From a checkpoint of a small masked spectrogram model.
Model: log mel input, activation gelu, depths [5, 10, 10].
Training: 13900 steps, batches of 64.
Data: trained on strings of digits, spoken by a formant synthesiser in many voices, 39062 training examples, 22.8 epochs.
Rows from block 15 of a small masked spectrogram model, named by matrix and row number. Rows with one number belong to one channel. Each number is 128 + 32 x the weight over its row's rms, rounded and kept within 0 to 255. All counts start at 0. Numbers have three digits each. After the name is the row's rms in percent of the matrix's.
After each channel's rows are labels from the 100 clips, of 14976, where the channel reaches its highest value: "top examples" is what is common among them; "peak on" is the class under the peak. Only what is clearly more common there than usual is listed. The data: strings of digits, spoken by a formant synthesiser in many voices. In brackets: how many of the 100, against the usual share in percent.
# conv1: bottleneck pointwise conv (model.blocks.17.conv1.weight, 96x160x1x1), inputs 0-79
# conv2: growth 3x3 conv (model.blocks.17.conv2.weight, 24x96x3x3, transposed, each kernel summed), outputs 0-23

conv1.92 097:131123183116156093059131043142177121067121042102150152113114076087109107130072120109192154137170160133110129131090116137085109128097123067100148171146084108053099132101133104091134106115077111096113152156134114151131103102126137110134135092
conv2.92 094:104113092041118082120107117134171133103174147187101092141118098146134127
top examples: "six" (52 vs 25.8); mains hum (35 vs 12.8); clipping (30 vs 8.3)
peak on: silence (75 vs 47.1)

conv1.89 107:089081137077106142098134173134143122091179207114121089112158126138045086121159143110138190124150110154181095123106068132132145124093147159123148119149157129103091160146104133148089153095147198105091080153132167099140172132117078159146116154
conv2.89 085:156061098128143159152118145189099161113088095161128125117123145083069103
top examples: quiet level (87 vs 29.2); reverberation (70 vs 35.5); muffled (low-pass) (32 vs 11.8)
peak on: /t/ (29 vs 3.3)

conv1.42 108:148089114092137145169099157105134139125102115156105191104140095077155108169114110104100157162175130152176141121124071155178118188120144074097164130123137166152124110075205105131121136092104219085193122124101158049126152100112160176135152122
conv2.42 117:138095174187139150153132134093187128129112114137122157128143195129082186
top examples: "zero" (98 vs 26.6); voice: child-like voice (54 vs 24.9); first digit: zero (44 vs 10)
peak on: /ɪ/ (85 vs 3.8)

conv1.24 111:146127125160118156037100206101096137133091187125139162114170131058079155097092103125158092134128121127176100118115160156120186118147117070149112135089120048170125130155188076123144133139129133139116134103143107130077119149092088119108098087
conv2.24 113:103135196166137101162157084043123132139099123102106123153108105101159112
top examples: "zero" (100 vs 26.6); first digit: zero (44 vs 10)
peak on: /ɹ/ (85 vs 2.7)

conv1.52 110:141157169123114141135123171133148159117080191069105119134136081133143128112113109125085143138141154109113177093042076103108105158136156073127174091131096108076127143146249128131125164126149170116118138146120156095167131149127118155126095154
conv2.52 096:124111127104150097082079167099122085172163115152061120186115116164120121
top examples: "nine" (79 vs 26.3); voice: deep voice (52 vs 25.2); first digit: nine (46 vs 9.9)
peak on: /n/ (46 vs 3.4); /aɪ/ (29 vs 6.8)

conv1.87 100:144098118182102162035071137141090111137128096073090170106146157178055141156111129159136098094125164158132129147113101152115112118082175072135118181130124100112109068159147108176087136076099085091113120123135167083186089130082090122095130101
conv2.87 114:163112117170081160142144099159169138134049096145173137161133151087141154
top examples: "three" (76 vs 26); number of digits: 5 (46 vs 19.5); first digit: three (40 vs 9.8)
peak on: /ɹ/ (84 vs 2.7)

conv1.6 086:140142135142148145164146155109143131138121089147133206139181119109102147146112050134203089122144083146188144164126107123162135159100125077102129146129122170168129121118172114099198155185150083113190176131119098119105147102161140060132126140
conv2.6 115:052109192122104116090110148136101119128179108098091121131116116072089113
top examples: voice: deep voice (73 vs 25.2); clipping (31 vs 8.3)
peak on: /oʊ/ (30 vs 1.9); /aɪ/ (25 vs 6.8)

conv1.19 109:116144135104147059158117141110146122115120179140131078167159104168135109099204101148107097113133131176253103119131150161129053134135149153083152120159145142185143120158098157145041140129112066100110137157147122077107138115089153086106136187
conv2.19 100:069047146172151165169082156136123137143114118139134127139184137093145116
top examples: reverberation (99 vs 35.5); "six" (59 vs 25.8); first digit: six (31 vs 9.7); thin (high-pass) (29 vs 12.3)
peak on: /s/ (31 vs 4.8)

conv1.15 103:117102068148130120097154115121094087085181110077174094137119185124128114076108126073113155146118129094140082131123131150149172176146124209078113111122104118161136053108096105124062101100143070152150124122113117174149103169100146074137108097
conv2.15 102:087104144159135160159114064095180125179154086122166125079126107089141133
top examples: "six" (80 vs 25.8); mains hum (41 vs 12.8); first digit: six (35 vs 9.7)
peak on: /k/ (53 vs 1.7); /t/ (28 vs 3.3)

conv1.2 126:143107105143115150055155088119137132113255143125112145127112185176072112088103194116243213136138131114137089126106168140145138132141119146124111170146140129155143104130087143128135143144099124113142064125151214130116123051108152098112117108
conv2.2 170:137117099121104174160160044140173120138165121179168163132101128142153098
top examples: "six" (97 vs 25.8); first digit: six (54 vs 9.7)
peak on: /k/ (89 vs 1.7)

conv1.20 110:120127130104071114159104068112127107151200120096105101107100190081058140122105082084171148135123137153121131151143097066158177097128088151144123114113079120090159118116140128141187130090112031137168149097113183111086146120129089099110157112
conv2.20 093:167185113116108142017138121135105112132138132130154167156105147140138094
top examples: "six" (74 vs 25.8); first digit: six (30 vs 9.7)
peak on: /k/ (64 vs 1.7)

conv1.1 108:143117125140121108040124114099153137118148129067153146177118128098129146080135187131131075132108123117139185101128103103172153096107118120137135064138090126131163162094128174100178101218093100124095188146141061133100163107104116137149118147
conv2.1 161:116090139126133121108141099130086157153171151029069134124129128082122147
top examples: voice: low voice (79 vs 25); thin (high-pass) (36 vs 12.3)
peak on: /ɪ/ (28 vs 3.8)

conv1.14 108:139151123127052126053119059169149127096192139137120150175110130115171124089175146099143142111095134088140135135157156139117139116047151162176069161158056134081139106123092112135220108103104067155141101133126040108110110152095100104094136064
conv2.14 106:070132084113098072119107100090099147170137143168129135164090127090182113
top examples: "six" (68 vs 25.8); first digit: six (29 vs 9.7)
peak on: /s/ (28 vs 4.8)

conv1.54 102:143082169139117149139110134079173168104137090131079115105124133128106120090145098123223168107109107081146109154072148103135077135119131246099133139133153108156135125158061122137087121140128061118107120156132122099193142021096138149064076145
conv2.54 136:077092110162170157169135151136138164140101154143199104106147160097169157
top examples: reverberation (98 vs 35.5); "eight" (57 vs 25.7); first digit: eight (30 vs 9.6)
peak on: /t/ (68 vs 3.3)

conv1.70 110:140107145116113185139107129109238061119155115097120144109161117096103114123119129128118106155141141180082161105070097092141059151111129108152160162166130140155130158113118166140133178113094148156148092151144170060163142172087099127115124133
conv2.70 103:200148156162135127128163131121126114125167101157120148141138162115087221
top examples: rumble (71 vs 12.2)
peak on: /oʊ/ (28 vs 1.9)

conv1.48 091:141144117159151112109122160099118120126102081117142081132129093176119126140173106127108096101129122096132145131143162131133092146156141040132172146159167116124171151160169143123098211100122149109150133099125122143142164071056146150104123119
conv2.48 054:157133148112100115163066128143073126160108119147101142155125151150066054
top examples: reverberation (77 vs 35.5); clipping (52 vs 8.3)
peak on: /eɪ/ (32 vs 3)

conv1.43 095:153163157145107135068113080131162090169154116113141126142144094078080121231142074163082138081062131089089209165131131129167129107144135106134134116100125107205125115129086162152156179114121113109140118172080056121108118131109146108127141136
conv2.43 076:113124106190103173094163168141099170136107115080133172166171159110112102
top examples: mains hum (100 vs 12.8)
peak on: silence (92 vs 47.1)

conv1.46 115:112140126114136058118131048147096144118044096119126145078147123127146172088131158113144142180175137153119136155120130143129119144134111146124170088120096217110099159117107063136140178118140101117182121107115100132158105120123155140131123145
conv2.46 121:037192121123108137106118114100189127114117133162142132146149114181148148
top examples: voice: child-like voice (57 vs 24.9)
peak on: /i/ (30 vs 2.3)

conv1.39 105:150146108120125136038143196137108106098114116125124074114125114136250142171177164097123171158139128131196135101188115094118196113087115157125129127134045073125128115151209137149134112125135102134093148164123107139060153123147168126151127098
conv2.39 110:067177130115138064172099123087118132191134147142098088118094140109122150
top examples: clipping (34 vs 8.3)
peak on: /f/ (33 vs 3.4); /ɪ/ (29 vs 3.8)

conv1.93 106:109160163154083118119119082179139121163159144156134102166113098175085121128149177110096136089095129139111109101135145115167070089172143113107079179127191117146136161167076167121076103143133181142177127138148136115186111076105174039088068165
conv2.93 102:168163090091143116114106162125082098089135156149161077137122168143087068
top examples: clipping (26 vs 8.3)
peak on: /ɔ/ (29 vs 2.8)

conv1.28 106:154117070145109128153126183108120144102159032092099103117135169109149141152138077131096098120164092116116110135136140145110151143055116045143130154156152107111122116102141140136100110142121177095099117122120094119117188118109156191159146068
conv2.28 154:149143145134141133185143100170190146146065139109163125151109158083074104
top examples: "three" (53 vs 26); first digit: three (29 vs 9.8)
peak on: /ɹ/ (45 vs 2.7)

conv1.35 106:120162142096157142119122146139084088106159074094123170121130102154077105111109160140165073110095118088145112130132097110158107126094124124100056131149150140087079101102156109151000128101121102135141117131107133107152069020108128069100124122
conv2.35 104:145110070110159107144130139133177122172105150164220126100165130095129141
top examples: mains hum (34 vs 12.8); first digit: two (27 vs 10.1)
peak on: /t/ (57 vs 3.3)

conv1.90 117:114131077138144166137124176168082122132064128115136144143154109143140148118168123134089123146147116114155123120100046174132179136147173127144185146165122161208123096116142141126081143084123187126118071169095218123141151122138159233137132117
conv2.90 150:104134176144123149159095094150150137137023115099142125124127149161089165
top examples: "zero" (100 vs 26.6); voice: low voice (51 vs 25); number of digits: 5 (46 vs 19.5); first digit: zero (41 vs 10)
peak on: /ɪ/ (72 vs 3.8); /ɹ/ (28 vs 2.7)

conv1.85 078:159136095138138160113088182083141098152169155146095159094140179088120139071139082174128141079153158154118157075122133104114090147119194077154106094148113148080164112119199135139150157144144092111130104182144148104080190101094092105081127176
conv2.85 056:085146171149090120135151153105167166193168132109091138169154134144071147
top examples: clipping (54 vs 8.3)
peak on: /ɔ/ (43 vs 2.8)

conv1.76 102:139103112112138092139122112095127103108111142125108172088139062094111130085134156140100082121154092181085199119167151149098119142149142115135168114147159087079097059109153031136191180142114100118096089127107134114078103090093121136126144177
conv2.76 107:100125136157115131094162187068163121094068140156103157172163107113162126
top examples: "four" (70 vs 26.4); first digit: four (38 vs 10.3)
peak on: /ɔ/ (63 vs 2.8)

conv1.4 100:146162186153151093132128091192158143068103199140122100047131158185187123089157115133149119105097149164117114098136161187077140131144139136151205108126089142103136182154115120162136122105095094086121093201141122137105134136157152186091139113
conv2.4 098:074133114117096092146150074111182127109112141160076096172092105154131173
top examples: clipping (28 vs 8.3); first digit: nine (28 vs 9.9)
peak on: /aɪ/ (35 vs 6.8); /ʌ/ (25 vs 2)

conv1.47 107:132121163145102095075135093128118170133140038126110121096131115108012115162107104176168148116146118095138114160142088101164093146171115075115100162130141081206092123118180094129049158155157097116143097145111113092139157085109152065166138112
conv2.47 110:138088127166108149038190158148097137109101153107157153108135094139137101
top examples: voice: child-like voice (74 vs 24.9); mains hum (36 vs 12.8)
peak on: /i/ (33 vs 2.3)

conv1.22 089:107141172146140164118094145153119125141066131096145162109104109094157140050110165127159129095080182099087165147130157134124127150128180109133100110112114154079170085130091127166212078114132111057144185140180166163082128063139130097076152137
conv2.22 091:162169126058095054133108165116128108148155131156123073143103139142169133
top examples: voice: deep voice (75 vs 25.2); clipping (32 vs 8.3)
peak on: /oʊ/ (27 vs 1.9); /aɪ/ (26 vs 6.8)

conv1.21 101:119144142093109135207105083142136163131255139105144117098085153152085110121138134092172174127134131155136100146113090106120136101146143157109192113161097122059169118147090103159144091117087142140077115118138186093168113056115109165120150146
conv2.21 090:139116137147082212126152133175148090142086102152180142136166096157123152
top examples: "six" (86 vs 25.8); first digit: six (38 vs 9.7); clipping (36 vs 8.3)
peak on: /k/ (82 vs 1.7)

conv1.34 093:094196110106106143164134131118061133126142119104141095125116132137078117119137060130069087083110111175118105084088171098139069123149153133098176133165108094078127164106215163141143108100143094069103086118079096164073140150093109186106109087
conv2.34 084:045102087125144113124165179141139135111122079085116127079107146166153102
top examples: "five" (55 vs 25.9); first digit: five (28 vs 10.2)
peak on: /aɪ/ (71 vs 6.8)

conv1.69 114:126141134113150115122102191094098071121135113121107036162106114195146146163176203113139086110100127086153126105142150106108107099129126143087133090113099100143162103154135093130086109132132169150080166112135141160150112070123145168126157076
conv2.69 111:107180158152096103149096144167108147124036143163159139146151128079128138
top examples: "eight" (63 vs 25.7); first digit: eight (37 vs 9.6); whispered (26 vs 5.1)
peak on: /eɪ/ (51 vs 3)

conv1.80 077:121130158151078139076170127129171136098102169126206129130138156161087101108123152084151031122133136150187135179110106112085118102137086190119146133134149166121098122190108113137105175167158139090078089195143079131052127110168123149175079142
conv2.80 091:127073113109122112112106090121128134137124048135106135084100050098129169
top examples: voice: deep voice (72 vs 25.2); clipping (32 vs 8.3)
peak on: /oʊ/ (30 vs 1.9); /aɪ/ (25 vs 6.8)